{"train_examples": 195000, "image_size": 32, "cond_dropout": 0.1, "dropout": 0.05, "beta2": 0.999, "beta1": 0.9}
Rows from block 12 of a small class-conditioned image flow-matching model, named by matrix and row number. Rows with one number belong to one channel. Each number is 128 + 32 x the weight over its row's rms, rounded and kept within 0 to 255. All counts start at 0. After the name is the row's rms in percent of the matrix's.
After each channel's rows are labels from the 100 images, of 14976 (inputs lightly noised), where the channel reaches its highest value: "responds to" is what is common among them. Only what is clearly more common there than usual is listed. The data: scattered letters and digits in many colours. In brackets: how many of the 100, against the usual share in percent.
# convs0: first 3x3 conv (model.decb.0.2.convs.0.weight, 96x96x3x3, each kernel summed), inputs 0-95
# convs1: second 3x3 conv (model.decb.0.2.convs.1.weight, 96x96x3x3, transposed, each kernel summed), outputs 0-95

convs0.59 053 [137 113 115 101 179 105 150 117 141 137 131 118 169 145 170  82 113 152 154 131  66  90 158 133 172 122 168 133 123  99 139 149 149  83 178 182 106 128 169 176  95 165 152  71 199 151 185 203 138  82 116 187 105  50 119 128 149 107 143 112 110 111 101  89 118  90 155 113 105 101 120 108 165 119  90 155  91 125 160 129  92 140 105 100 112 109 133 162 108  63 126 176 170 123 127 161]
convs1.59 060 [104 144 168 118 157 162 149 101 122 152  99 161 160 131  86 161 124  88 223 103 180 172  63 131  87 116 195 123 133 132 155 142  48 127  87 137 144  85  95 109 178 153 163 140 105 145 134 121 103 140 105 101 130 119 106 164  74 136  98 139 176 114 125 160 153 113  88 136 122 153 152 149  93 112 183 146 115  87 144  92 150 136  89 121 100 111 145  98 166 175  62 111 178 175 149 126]
responds to: white (50 vs 19.4); yellow (46 vs 19.5); pink (45 vs 19.7); orange (40 vs 19.3)

convs0.29 069 [121  68  96 150 170 153 124 112  99  87 169 135 115 183 133 197 168 140 147 154 164 107 119  94 146 102 112 127 145 158 156 161 160  49  94 133  59 125 125 133 130 195 112 118 133 113 139 107 147  86 117 174 124 182 131 129 126 148 122 168 118 127 123 112 151  81 181 102 152  98 156 115  67 159 110 140 113 129 106 162 128 117 164 123 171 128 114 148 141 120 231  94 192 181  97 145]
convs1.29 058 [140 148 126 156 151 169 180 123 104 141  95 146 151 103 184  74 101  56 203  42 138 139  95  99 130 102 156 127 135 102 138 103  97 151 100 160 134 103 141 161 124 196 117  78 129 113 130  81  88 155  92 117 103  96 124 149 114 125 116 143 130 110 100 162 169 181 114 110 160 177 150 117 144 107 156 183  99 133 114 131 138 109  69 189 176 139 185 111 166 157 120 145 157 182 105 127]
responds to: the character S (33 vs 9.3); largest: S (26 vs 2.8)

convs0.82 067 [163 119 112  94 129  92 125 152  98 134 118 184 123 132  79  74  93 130 134 123  86 148 175 168  88 142 103 148 140 116  90 146  83 243 182 156 139 137 121  78  73 124  80 200 101 154 107 121 108 126 128 120 119  65 186 115 128  90 109 131 139 163 138 170 133 140 143 163 116 127 132 106 220  97 140 125 157 114 151 147 148 126 125  83 109  95 128  90  93 139 143 141  79 143 160 148]
convs1.82 058 [142 114 169  67 173 185 136 139 127 135 119  97 145 120 113 137 113 112 207  99 113 175  81 108  48  71 195  93 131 128 120 163 110 137 125 135 171  79 126 107 166  65 148 153 111 141 157 167 110 149 120 126 146 110  98 170 142 147 102 141 157 120 122 155 132  68  88 168 115 101 181 152  93 151 155 172 114 136 164 130 157 124 126 123 182 130 140  97  95 147  68 170 125 144 192 162]
responds to: count: two (36 vs 16.6); the character Z (25 vs 9.3)

convs0.93 113 [136 107 141 106  61 151 154 111 101 126  91 130 118 131 179  85  90 197 150  94 114 131 133 185 100 129  96 140 111 159 165 124 125  80 108 117 113 114 109 104 102 102 101  90 121 121 110 103 100 136 148 222 121 120 120 104 192 150 113  77 133 154 149 178 121 144  94 133 126 104 123  93 163 201  92  74  97 136 103 150 172 139 100 161 130 150 192  56 129 116 160  72  88  86 133 111]
convs1.93 119 [129 115 125 130 128 115 128 160  84 146 183 138 119 112 113 164  79 156  87  78 149 175 131  63 120 134 148  96 154 129 127 176 199  92 149 121 118 213 121 161 116  73 157 155 105  92 172 119 184 140 130 150  97 131 117 121 114 115 145 177  75 107  92 135 106 118 175 220 154 111  56  98 102 181  90 135  93 120 134 170 125 131 133  94 131 137 112 186 169 108 118 101 150 119 130 122]
responds to: the character C (32 vs 9.7); the character O (31 vs 9.1)

convs0.81 076 [153 142 147 136  83  83  99 116  55  84 107  79 146 164  63 107  87 121 110 126 169 104 144 101 111 156  67 156 139 136 153  85 131  83 138 154 130 137 117  96 137 103 143 215 166 150 130  90 118 119 159  68 116  98 148  87  88  97 146 136 163 161 140 126 127  99 149 102 145 159 160 133 149 123  70 153 126 176 142  32  99 142 101 128  79 158 118  94 103 158 171 123  89  96 130 116]
convs1.81 067 [125  68 120  64 117 149 154 178 165 112 164 121 108 132  87 130 156 118 115 167  17  80 192 162 145 149 168 117 167 147 121 164 143 142 122 106 160 162  87  98  90  89 138 151 141 152 105 123  93 122 170 114 107 175 111 128 197 163 146  95 104 144 126 141 160  97 122 138  59  72 172 113  80 139 124 118 189 141 157 101 123 127 147 105 113 116 110  95 111  80 149 133 107 151 146 163]
responds to: the character X (44 vs 9.4); largest: X (36 vs 2.9)

convs0.37 098 [173 151 133 110 150 170 126 142 138 120 130 141 140 161 129 109 114 104  99 143 118 140 101  58 114 111 153  85 159 158  93 126  40 148 116  99 110 130  72 151 116 157 121 116  75 121  95 102 127 137 135 124 133 162 127 117 124 120  92 122 147 121 152 137 125 141 130 113 122  76 105 120 132 146 106 200 146 104 173 163 146 142  49 114 169 102 255  96 142 128 110  92 155 166 153 141]
convs1.37 099 [ 91 123 116 205 134  46 111 150 124 145 135 150 182 146 215 117 119 110 148  93 177 212  86 160 140 122  80 129  60  95 143 131 165  57 120 102  90 128 178  79 140 112 128 114 133 116 145 123 149 122 133 148 139 110 146 100 150 109 130 160 115  91 142 136 123 137 124 115 164 105 103 151 104 169 145 165  85 111  89 132 130 107 182 147 141 125 106 176 126 118 123 176  45  94 144 119]
responds to: count: two (37 vs 16.6); the character M (33 vs 9.4); largest: M (30 vs 3)

convs0.70 182 [142 137 157 148 130 124 154 127  96 134  80 168 148 116 136  83  91 140 115 163  64 138 101 115  96 115 124  85 148 189 133  91  58  72 114  97  93 126 141 160  91 137 113 123 144 104 112  96 157 172 125 113 174 190 127 144  88  82 157 138 139 141 143 139 128  81 134  90  76 116 118  98  86 124  26  91 142 111 171 141 142 162 137 125 102 124 164  44 123  92  79 132 101 107 153 177]
convs1.70 290 [115 117 144  97 143  72 106 127 151  84 126 110 158 211 224  76 163 144 124 112 202 111 102 177 101 116 123 114 101 109 105 138 173 124 134  99  95 133 167 113 128 141  93 135 136 126 141 162 159 129 144 142 149 119 160 174 150 126 123  74 119 115 138 107 133 138  58 113 152 149 119 129 124 133  64  95 116 189 103 170  98 117 131 125 179 163  99 188 110  51 110 158 160 127 155 180]
responds to: orange (49 vs 19.3); white (48 vs 19.4); pink (45 vs 19.7); the character M (44 vs 9.4)

convs0.18 067 [121  95 106 152 181  93 103 108 155 138 161 150 138 135 127 169 163 127 170  96 118  99 175 131 138 110 129 121 107  27 111 104 143 218 103 152 154 137 146 114 138 118 160 175 141 157 171 100 156  74 131 128 148 112 139  92 168 115 148 112 151 126  65  87 139  67 139 131 118 127 104  93 184 146 110  81 125 129 138 188  74  98  95  99 136 105  95 182 160 114 153 104  72 120 187 115]
convs1.18 085 [118 126 115  90 157 113 152 149 138 126 114 121 147 129 119  90 111 124 239  69 172 210  60 143  43  89 153 121  99 107  96 166  80 140  82 118 143  93 147 109 101 130 149  79 132 149 111 142 118 111  78 123 104  62 150 141  85  99  95 140 112 116 122 137 163 118  81 168 121 156 112 102 138 131 132 160 118 139 102 114 148 120 125 124 103 108 111 130 138 124  28 163 164 147 135 163]
responds to: the character 3 (25 vs 9); the character 5 (25 vs 9.3)

convs0.75 112 [121  81 125 140  92  99 120 137 142 143 126 195 132 165  24 105 132 142 146  86  51  99 141 131 132 134 104 100 147  92 153 105 127  71 117 141 113  96 143  80 131 143 155 143 120 203 193 103 129  76 107 156 159  97 173 117  94 142 148 123 161  99 111 176 113 136 183 168 117 162 142 144 133 175  92  47 116 105 106 141  99 122  90 103  87  96 106  82 105 140 100 127 158 145 127 133]
convs1.75 130 [146  95  80 154 131 131 102 114 146 115 115 150 150  98 151  86 134 142 143  79 134  80 193 213 171 113  97  86 172 111 134  85 140 164 128 120 142 105 165 200 127 195  96 127 164 163 112  79  75 112 120 119 151 141 138  94 171 162 148 107 108 185 133 109 167 197 152 105 119 157 153  94 177 141 129 140 128 107  83 132 105 134  97 169 106 126 191 110 121  90 171 138  90 167 114 135]
responds to: the character C (45 vs 9.7)

convs0.64 065 [125 153 160 158 139 104 146 117  85 115 106 113 124  94 185 148  96  98 114 130 142 119 123 118  50 173  59 169 111 155  84 106  76  61  74 100 124 145 172 169 132 145 100 142  90 153 138 157 135 108 158  98  49 139  83  99 163 168 167 125 146 156 148 146 149  71 181  94  99 131 163 123 169 144 108  94 135 145 138 115 170 123  99 154 115 130 120 132 167  80 124 114  47  95 121 102]
convs1.64 061 [107 110 131  90 130  89 124 120 133 119 141 137  62 148  67 158 148 118  97 220 137  53 198 126 191 212 174 141 153 138 168  79 147 155 184 126 102 138 100 112  95 129  75 129 110 105  83 122 118 138 195 129 132 176 126 144 168 120 139 107 107 113 108  99 136 118 124 102  77 101  97 141  75 119 121 168 146 155 143 131 127 133 139  95  87 123 124  73  95 154 178 123 107 115 138 127]
responds to: white (46 vs 19.4); pink (43 vs 19.7); yellow (42 vs 19.5); count: six (42 vs 16.4)

convs0.65 084 [143 122  70 154 125  62 129 142  94 141 110  21 138 128 156  92 152 150 123 161 185 117 109 157  68 155  95 141 137 149  94 111 173  74 145 119 105 148 130 135 166 146 109 119  78 144 149 173 135  89 146  80  95 101  97 115 151 142 159 120 146 164 106 181 113  94 163 141  74 151  97 117  85 130 102 144 137 129 132 138 134 104 129 147 152 159 106 186 103  84 136 230 111 135 162  94]
convs1.65 074 [115 119 155  70 140 139 181 114 152 142  96 114 128  97  73 150 159 115 196 126 112 163 136 122 124 109 116 139 115 108 138 149  52 201  92 164 189  73  96 116 119 160 126 104 128 145  95  91 115  95 102  77 118 156 130 197  93 127 120 154 115 113 106 153 163 119  89 118  92 158 147 116 169 121 176 193 148 115 141  69 134 139 119 138  80 104 150  55 119 187 112  93 177 148 145 144]
responds to: white (54 vs 19.4); orange (49 vs 19.3); pink (49 vs 19.7); the character Z (36 vs 9.3)

convs0.5 060 [166  88 156  88 113 118  82 114 125 140 130  98 124 111 123 112  60  96 124 122 115 159  75 166  82 157  89 124 138 126 131 120  74 129 113  95 105 154 140 158 125 143 119 156  78 141 112 126 111 154 149 137 163  77 100 114 111 128  92 102 114 126 112 168 150 105 113 122 128 144 110  75 149 143  51 150 156 136 160 143 227 134  79 147 170 111 243  77 111 105 139  79  96  73 122 135]
convs1.5 049 [ 86 136 152 159 142  87 125 139  99 134 132 119 185 140 204 162 149 105 179 122  95 122 108 135 136 102 106 152 123 109 153 117 142  69  93  86 111 135 123  67 194 102 106 100 133 143 134 158 162 195 134 117 136 134  76 193 124 118 163 106 173  70 140 221 150 155  89  99 166 138 162 146  71  99 116 175 148 138 187  83 124 142 173 135  90 164 117 122 109  92 117 119 129 144 107 125]
responds to: count: one (84 vs 17.2)

convs0.79 086 [162 123 103  84  47 141 133  84 100 144 155 107  80 144 125 136 140 123 120 150 154  57  84 125 156 129  67  95 167 166 127 103  82  21 123 155 157 101 157 112 172  76 150 120 152 150 128 109 102  91 154 132 116 149 105  79  94 196 144 113 153 110  83 100 120 100 134 135 133 144 147 126 113 151 132 113 141 177 130  88 124  93 153 171 163 133  82 100 135  89 173  91 118 103 139  70]
convs1.79 056 [195  96 105 122 153 191 123 156 118 118 110 127 134 109 186  98  87 114 145  98  85  47 150 155 130  59  74 138 124 104 191  94 146  85 126 163 126 117 122 151 141 131  61 185 107 136 150 109  78 134 139  98 111 125 162 110 179 149 114 140 124 147 114 122 142  82 119  94 133  76 150  75 144 119 150 152 138 111 120 158 148 130 153 145 108 118 179 119  79  86 202 177  69 130 151 125]
responds to: count: one (49 vs 17.2)

convs0.67 107 [107 132 128 162 132 133 136 143 117 143 100  76 159 128 160  73  92 127 125 170  86 129  83 121 126 145  63  74 148 202 101 124 152  72 114  79 153 101 146 158 150 168  89  44  93 164  75 125  88  83 129  61  75 122 116  88 119 156 131 144 165 150 146 106 128 102 151 105 149 103 123 134  72 192  88 145 134 111 125 117 112 102 148 109 163 126 167 139 156 136 135 154 154 102 155  61]
convs1.67 095 [ 85 103 132  89 135 113 132  79 137 106  97  84 114 110 131 136 148 120 125 175 199 113 139 100 182 168 143 180 108  79  91  80  92 188 153 153 162  83 106 102 124 142 136  88 195  74 112 106  72 131 103 142 116 144 157 133 130 107 115 125 129 165 125  91 155 152  77  65  91 192 161 114 164  83 120 148 110 160  85 109  87 112  90 175  93 132 154  98 152 173 103 108 164 139 122 140]
responds to: orange (40 vs 19.3); the character N (32 vs 9.7)

convs0.20 078 [139 151 146 118 142  99 122 132 196 137 141 138 123 127 106 142  99  81 163 112 141 115 162 112 124 143 121 123  95  30 132 124  96 167 108 129 165 115 113 141 129 110 143 170  64 159 110 103 172 129 117 103 140  57 101 165 166 131  99  87 161 104 138 141 133  88 110 133  56  97 109 140 158 106  74  66 144  80 162 202 143 123  86 197 106 136 175 125 126 122 148 117 109  43 138 146]
convs1.20 067 [164 152 124 132 176 100 101 207 142 117 169 145 141 189 116 109 101 137 172  97 161 177  92 125  47 138 180 107 102 112 101 137 116  74 116 127 103 132 151  70  58 108 147 156 116 130 138 131 126  93  91 135  88  69 169  59 156 126 110 168  92 128 158 111 126 113 122 185 124 105  99  92 115 157 129  82  94 142  91 133 103 114 154  80 141  89 117 153 135  82  69 164 108 135 129 121]
responds to: the character K (35 vs 9); largest: K (32 vs 2.6); the character H (30 vs 9.4); largest: H (25 vs 2.9)

convs0.15 126 [138 117 122 165 110  41 116 133 140  84 106 110 128 154 188  95 122 101 123 147 198 111 137  83 172 140 153 128 115  97 132 115 182 122  95 168 108 123 153 173 121 167 141 109 145 124 152 112 189 101 116 145 105 113  99 198 116 147  94 116  99 118  99  34 120  84 152 147 125  81  68 158  77 104 119 110 132  82 149 154  97 165  98 150 141 145 143 194  99  70 111 142 120 129 155 168]
convs1.15 135 [ 93  96 149  90 106 151 170  69  86 111  75 107  99  91 104 133 141 123 134 124 120 137 131 134 153 140 106 115 135  99 122 117 141 194 129 115 172 104 120 182 132 148 116  50 137 105 109 115 147 154 121 155 147  92 124 193  36  65 135 101 138  92 146 172 137 140 113 140 185 188 145 132 159  81 110 164 134 124 128 116 150  97  80 142 113 151 149 178 157 199 148  98 203 107 103 117]
responds to: the character G (34 vs 9.8); the character 3 (30 vs 9); the character C (27 vs 9.7); largest: G (27 vs 3)

convs0.62 145 [140 118 150 157 148 147 133 136 113 172 110 109 125  76 166  94  86 105  44 131 126 127 106 140  96 157 137 123 130 159  62  97  94 145 112  90 164 131 144 102 154 150 150 152  52 140  99 179 103 136 132 108 114 108  95 102 164  95 164 164 162 142 113 143 111  64 161 119 123 161 102 121 127 117  37 100 135  91 144 120 104 155  76 177  91 133 139  95  82  91 108 116 116  36 170 102]
convs1.62 137 [137 104 108  34 111 107 113 127 166 116 164 105  94 181 144  92 163 139 136 184 123 103 158 114 114 118 157 162  99  96  80 180 140 199 106 109 126 106 129 105  85 113 168 103 141 122 112 178 119 117 146 118 117 123 134 189 168 122 103 119  87 146 129 127 151 105  91 124 113 154 139 176 147 155  81  61 177 209 116  94 132 104 140  82 182 106  77 132 124 129  87 153 150 120 141 195]
responds to: yellow (49 vs 19.5); pink (40 vs 19.7); count: three (36 vs 16.6); the character N (32 vs 9.7)

convs0.73 076 [113 141  79 125 128 121 119 117 130 117 144 138 175 145  73 143 143 138 133 120 133 113 156  84  99 155 109 181 112  80 117 100 115 167 154 154 131 158 130  54 119 102 127 150 118 155 108 157 139 131 115 109 155 150 176 100  93 136 158 143 121 146 129 158 118  47 171 154  70 153 145 178  76  93  40 123 163 143 193  70  80 150 104 103 107 162  99 186  94 110  94 202 111  98 138 107]
convs1.73 068 [170 145 116  32 156 165 151 126 123 134 137 136 109 139 105 123 134  97 180 169  72 104 114 127  93 163 179 129 140 143 141 145 119 150  78 166 170  74 136 110 102 153  81 134 105 142  84 106 107  97 168 101  53 122 145 139 129 110 101  95 131 127  97 170 190 104 114 114 112  95 169 119 116 148 186 129 173 131 151  64 197 109 160 134 141  77 152  67 113 156 141 104  92 151 157 153]
responds to: pink (55 vs 19.7); orange (54 vs 19.3); white (52 vs 19.4); yellow (49 vs 19.5)

convs0.48 078 [152 222 151 195 139 153 158 173 121 109 150 161 115  97  88  73  62 128 135 166  90  97 131 173 122 116  98 121 142 133 140  95  97 104 146 140 161 101 124 206 110 120 177 114  97 146  88  90 149 136 154 125 142 105 151  86  91 126 175 109 158 143 162 186 112 108 143 116 143 151 154 109  99 149  78  97 119  87 129 113 107 169 107 129  34 118 159  86 124 129 111 155 105  72 120 113]
convs1.48 066 [ 77  89 117  57 129 106  92  95 160 101 115 127  92 180 132 124 166 125  98 130 180 110 191 171 188 192 160 139 149 172 159 128 163 170 168  95 129 152 149 135 117 158 124 117 136 107 108 161 192 147 211 137 154 188 128 148 193 135 129  53 111  99 135  87 127 125  98 109 119 154 139 149 137 135 103 121 148 174 101 162 137 127 154 137 142 162 148 132 106  85 178 116 144 170 150 144]
responds to: teal (65 vs 40); brown (55 vs 19.9); blue (48 vs 20); purple (42 vs 19.7)

convs0.49 100 [142  69 119 148  91  91 145 119 139  98 128  67  86 182 119 140 144 176 188 102 185  90 117 102 158  97  86  93 118 100 198 130 113  31 115 121 107 135 130 183  95 140 126  65 103 141 151 119 182  80 109 153 105  87 118 136 194 152 121 128 150 129 152 167 115 116 135 135 143  97 115 149  80 197 130 105 132 117 132  82 169 119 135 104 120 133 113 113 147 125 145 141 166 172  71 124]
convs1.49 063 [114 109 102 214 147 130 117 123  92 146 112 107 100  47 113 101  85 163 131 120 103 162 174  93 201 130  95 130 143 153 151 134 105 109 164 136 104 150  82 176 133  84 153 140 144 107 146  88  79 146  62 117 133 122 133  79  86 104 137 201 103 132  81 147 139 158 155 109 124 144 108 102 140 137 114 183 112 111 103 162 162  98  93 172  73 110 167 136 173 110 135 104  96  92 111  67]
responds to: pink (41 vs 19.7)

convs0.16 110 [157  92 157 112  87  93 144 140 154 146 157  94  79 118 137 121 134 166 134  88 117  96  59 143 134 179  74 104 117  68 155 118 147  73 121 168 122 131 131 130 133  65 128 104 118 145 108 142 173  72 140  93 101 101 108  81 163 139  93  64 145 163 117  96 126 122 104 180 111 154 126 143 157 195  99 130 161 151  96 143 141  80 114 131  90 172 151 182 116 105 115 110 100  60  56  98]
convs1.16 087 [167 130  95  79 138 148 122 147 126 152 138 120 120 127 144 143 134 114 110 195  81  77 143  84 184 102 117 185 103  99  56 110  78 192 139 176 133  74  57 136  97 139 145 136 164 136 109 124  48 116 122 109 128 123 144 108 146 109 101 154 131 174 149  94 141 109 124  81  75 123 144 160 136  98 128  97 166 125 136  92 110  88  81 137 161  72 175  73 141 198 124 112 108 119 123 150]
responds to: the character Z (25 vs 9.3)

convs0.30 114 [195  86 162 129 112  80 159 174 130  98 137  74 105 197 198 101  94 170 147  96  80 122 141 156 112 111 105  96 151  98 165 121 109  84 119  81 117 121  96 130 123 125 126 109 119 164 129  96  94  87 129 165 125 104 159 130 115 102  46  91 156 135 101  94 115 142  98 164 136 110 131 132 148 138 118  14 136 151 129 100 128 121 138 169 101 111 103  71 128  55 122 134  96 103 132 108]
convs1.30 078 [169 150 110 165  93 117 190 159 120 155 127 185  97  99 103 149  90 104 106 139 119 139 129  64  85 141 110  84  99 111 116  70 128 106 122 174  91 168 105 209 118 125 139 168 149 140 111  59 121 107  91 116  72 121 129 151 105 133 151 199  86 106 117 139 133 165 159 168 150 155  63 117 118 148 131 177  93  72 125 136 103 122 114 101 165 103 202  98 173 157 130 112 104 116 119 116]
responds to: the character C (32 vs 9.7); largest: C (28 vs 2.9); the character O (25 vs 9.1)

convs0.91 088 [144  91 142 130 120 134 116 141  26 117  74  76 114  76 177 106 121 116  93 162 144 131 160 121 140 163 167 171 145 155 183 122  48 119 127 126 123 114 132 137 119 139  66 115  94 104 113 147 105 123 125 176  86 106 119 159 119 133 154 201  96 137 124 125 117 194 190 146 126 139 105 127  99 100 120 162 142  96 173 106 148 174  76  52  99 171 106 104 155 100  93 127 119 163 139 140]
convs1.91 041 [144 133 132 156 125 105 125 134 139  98 128 173 109 165  80 119 141 163  69 152  49 163 118 181  98 161  97 128 101 166 130 165 129 106 142 115 112 135 175 127 116  97  95 134 121 119 127 173 201 120 194 160  86 112 152 122 126 137 120 145 145 142 148 151 114  62 143 114 156  74 126 142 108 163  91  63 147 160 115 143 144  97 190  85 155 132  66 157  75  60 157 166 107  71 142 145]
responds to: count: one (44 vs 17.2); the character Z (25 vs 9.3)

convs0.77 141 [187 111 156  89 161 144 111 143 157 149 130 141 122 134  91 128 101 111  94 118 113  81  90 132 149 154 123 137 106 127 171 144  98  71 116 111 132 133 104  45 168  96 169 124 136 142 121 105 138 136 122  94 105  53 163  82  68 147 138 116 172 161 159 179 150 121 155 179 101 158  88 121 108 128 143 163 156 138 114 139  92 167  93 123 119 100  80  83 110  59  62 113 138  61  65 100]
convs1.77 119 [114  84 136  78  92 126 141 170 150 105 153 109 100 137  83 174 159 128 125 154 120 139 126 122 120 161 202 118  95 117 103 164 118 139 172 103 147 109 131  78  97 149 154 160 187 100 136 168 106  99 164 102 118 190 157 101 182 127  83 132 124 146 103  64 128  59 104 141  39 105 143 160 102 130 186 116  94 156 151 117 117 158 148 101 101 110  81  97 157 151 105 167  99 103 159 188]
responds to: yellow (62 vs 19.5); orange (61 vs 19.3); count: six (59 vs 16.4); pink (54 vs 19.7)

convs0.90 072 [178 154 174 125 157  97 171 163 152 121 134  53 133 147 168  97 115 156 125 146 128  67 124 255  81 138 112 134 145  99 116 118 106 108 140 110 116 123 137 185 118 148 126  64 144 127 177 123  91 122 136 129  90 166  87 120 190 108 136  91 147 157 168 160 120  97 174 147 153  99  92 110  97 131 195 150 136 139  83 127 139  90 114  77 123 114  91 104 171  93 112 146 125 101 123 139]
convs1.90 062 [ 50 119 162 165 161 144  80  47 128 135  75 137  71 112  84 162 114 165  71 143 193 140 185  76 151 147 117 140 134 134 100 125 148 186 182 116 128 163 150 130 132 115 150 114 146  82 105 105 162 148 102 161 150 176 149 112 102 139 129 143 113 134 103  67  75 161 121 129 135 140  93 101 172 120  86 108 101 132  95 194 131 153 131 155 113 171 130 149 166 164 119  84 157 142 120  94]
responds to: the character Z (33 vs 9.3)

convs0.56 070 [152 148 150  56 132 132 164 110 171  60 211 119 115  89 104 166 186 107 110 152  99 103 187 197 115 142 135  86 181  74 100 109 106  55 129 123 106 126 141 127  94 118 122 125 161 119 133  75 137  79 115  80 182  96 143 123 120  83  71 111 181 154 110 133 126 118 160 101 141 151  94 119 113 121 116  87 121 143 124 150 134 127 137 115  79 107 121  91 148 125 129  49 115 124 126  97]
convs1.56 072 [167 165 124 124 166 170 141 125 116 155  94 142 178 156 158 115  39 125 177  37 163 221  74 118  68  83 161 134  76 110 102 146 109 150  98 154 117 112 130 120 134 141 112  99  79 112 135 112 133 117  73 148 102  96 165 133  94 143  99 187 116 104  94 151 132 112 118 130 116 130  91 106 151 148 137 128  93 137  87 149 141 138  93 166 175 100 148 161 158 149  78 153 161 167 135 120]
responds to: white (61 vs 19.4); pink (58 vs 19.7); orange (51 vs 19.3); yellow (50 vs 19.5)

convs0.68 100 [155  89 134 124 125  73 123 136 117 113 161  69 115 145 168 158 145 146  74 116 161 112  98 209 117 152 139 155 113 155  93 113 193  52 112  92 143 152 123 160 132 120 144  71 118 166 175 184 116 116 149   0 129 127  94 150 195  93 125 126 142 118 112 133 123 107 163 126 121 152 111 130 157 134 133 130 102 116 108  84 117 112  92 147 146 133  49 125 128  92 134 162 104 157 141 113]
convs1.68 096 [138 125 142  97 126 129 158  88 115 138  84 114  54 147  88 132  99 143  91 186 140 121 142  31 134 131 124 138 104  96 103 124  72 231 130 193 168 107 109 143 147 170 153 128 110 103  93 113 102 113  96 120 107 141 167 166  66 114 100 141 106 145 112  98 127 175 123  84 149 159  95 134 177 117 132 111 124 131 103 106 136  91  79 131 144 152 148 105 161 192 148  74 171 157 116  94]
responds to: white (50 vs 19.4); yellow (49 vs 19.5); the character Z (47 vs 9.3); count: six (45 vs 16.4)

convs0.85 099 [123 122 114 115 125  93 127 116 135 123 123  54 129 147 162 174 154 145 161  29 204 125 209 140 146 142 165 130  90  31 189 134 122 101 107  78 140 109 100 153 159 177 145  53 132 158 167 125 154 104 137 149 102 116 134 165 125 138 153 138 124  95 106 130 130  92 168 123 133 126 127 133 112 106 106  97 127 103 111 138 134 133 145 132 111 141  49  74 143  77 144 144 127 151  87 102]
convs1.85 059 [161 152 119 140 116 168 178 110 129 145  53 131  80  82  66 152 109 174  91 173 141 145 126  48 138  94 102 107 144 130  92 120 102 194 158 164 120 118  90 159 121 121 167 106  97 101 114  77 133 130  75  94 111  81 106 119  86 128 125 175  74 149 122  98 109 150 156 133 165 163  73 120 164  95 139 119 117  98  93 148 106 107  93  77 113 169 169 144 168 168 149 107 160 126  97  95]
responds to: the character 3 (36 vs 9); largest: 3 (31 vs 2.6)

convs0.19 100 [112 114 136 148 146  90 123 130 140 106 183  61  99 138 143 160 158 113 166 123 177 142  95 152 158 125 113 109 154 116 164 138 135  77 109 121 118 161 107 112  95 150 117 130 142 102 200 156 184  58 129 134  86 106 110 143 190 155  79 141 141 145  99 110 136  63 164 164 115 111  90 116 107 152 163 105 162 108 134 164  84  77 136 139 144 160  99 164 164 148 102 207 150 149  41  85]
convs1.19 093 [136 134 137  97 128 131 148  93 123 131  91  98 105 113  59 135 100 119 160 134 159 173 122  68 126 113 131 150 118  61  89 109 103 194 133 165 146  93  86 155 122 160 171  81 139 118 122 106 115 109  76 129  96 100 138 173  41  87 114 165 109 119 113 151 134 156 151 104 128 191 109 129 196 106 136 166 130 120  95  95 146 110  91 145 118  87 161 111 152 225 102  79 157 155 110  93]
responds to: the character 7 (35 vs 9.1); largest: 7 (29 vs 2.8)

convs0.87 129 [112  88 140 114 117  93 146 101 138 131 166  69 127  94 125 159  96 118 143 129 103 124 140 178  99 131 180 132 127 117 135  85 166  62 156  85 131  93 135 136 173 132 108  81 162 139 143 132  72 139 141  62 129 110  94 173 101 187 118 189 124 141 136 107 138  36  92 128 142 183  91 148 134  76  76  43 128 149 154 137 109 120 134 161 108 150 129 133 141  93 124  94 117  90 132 198]
convs1.87 128 [172 146  85  96 138 157 144 110 109 177 105 131  83 119  85 117 134  68 109 143 141 105 141  60 167 128 122 189 145 104 115  97 112 163  92 211 134 109  94 129  74 171 107 104  99 123  81  34  91 104 119 103  97 108 144 130  92 102 108 122 104 128 116 144 164 157 122 112 148 164 107 126 168 104 163 120 153  97 137 103 141 125  80 148  74 113 152 125 163 194 136  75 170 160 115  79]
responds to: the character Z (46 vs 9.3); largest: Z (33 vs 2.7); the character 2 (27 vs 9.1)

convs0.51 061 [108 169 155 132 133 174 136 109 120 105  98 123 172 106 176 122 101 116 141 122 107 111 122 202 189 141 139  90 153 172  96 180 152 106 168 160 105 126 109 160 118 203 134  65  67 176 115 133 111 123 124 128  65 127 132  67 186 136 116 115 128 101  99 101 138 168 137 108 148 101 101 120 189 194 140  99  86 144 118 134 134 123 179 161 121  90 169  88 187 128 150 141  97 101 116  79]
convs1.51 054 [146 152 111 107 140 159 122  89  86 129 116 140 159 121 118 105 120 136 199  66 204 156  84 106  67  82 156 124 177 114 108 120 147 130  87 119 140 102 136 167 152 138 164  88 130 115 126 153 122 173 109 147 158  68  94 189  77 123 101 107 169 106 130 200 136 144 122 155 170 156 149 143 113 115 128 179 101 112 150 102 139 125  60 129 144 141 139 129 150 155  66 162 193 177  79 152]
responds to: the character G (31 vs 9.8); largest: G (26 vs 3)

convs0.0 068 [138 180 140 108 159 151 107  99 166 161 128  79 194  93  85 120  63 114 132 145  44 136  87 149 106 135  74 150 128 122 144 165 130  78 122 109 113 129 127 141 183 144 112 130 100 126 109 117 118 139 112  61 118 136  85 115 158 168 152 139 147 135  97 185 119 122 164 152  75 122 133  95 135 161  79 145 136 141 104 127 180  98 155 158 134 153 190 134 124  82 107 137 106  12 117 120]
convs1.0 051 [121 100 147  96 153 141 128 164  98 142 155 155 107 184 131 149 173 168  66 165  93  65 161 106 113 111 194 146 178 163 102 166 154 132 120 134 101 147 116  78  93 111 171 150 123 160  87 121 117 132 133 157 126  93 112 145 123 175 127 127 140  87  85 127 108  90 123 163 132  81 123 147  78 128 109  43 203 130 170 113 196  97 123 102 138 111 119 181 128 122 144  85  79 185 114 134]
responds to: count: one (40 vs 17.2); the character N (37 vs 9.7); largest: N (31 vs 2.9)

convs0.63 065 [150 162 163 188 142 119 158 124  99 151 120  87  79  99 108 106  81 133  47 133 137 114 118 176  81 125  86  39 148 145  95 112 115  38 129  92 150 150 152 152 123  90 102 164  97 101 116 123 155 157 138  80 129 110 104  72  83  91  85 121 137 203  99 159 120 124 191 116 128 153 132 113 117 112 163 158 157 129 111 137  99 106 145 126 134 152  89 110 104 130 145 209 123 128 116 123]
convs1.63 045 [158 146 109  26 149 122 168 132 171 114 101  86  78 139 121  97 146 140 169 174 120 113 111 109 109 147 123 150 137 137 137 140  65 186 135 185 167  72 103 123 137 117 101 147 129 129  85 109  99 102 162  99 142 164 138 210 125 156 119 113 141 111 107 118 125 121  39  96 103 154 142 137 184 104 169 141 174 172 105 113 147 144 115 165 133  70 110  97 143 147  93 117 174 166 177 130]
responds to: pink (52 vs 19.7); orange (50 vs 19.3); white (50 vs 19.4); yellow (46 vs 19.5)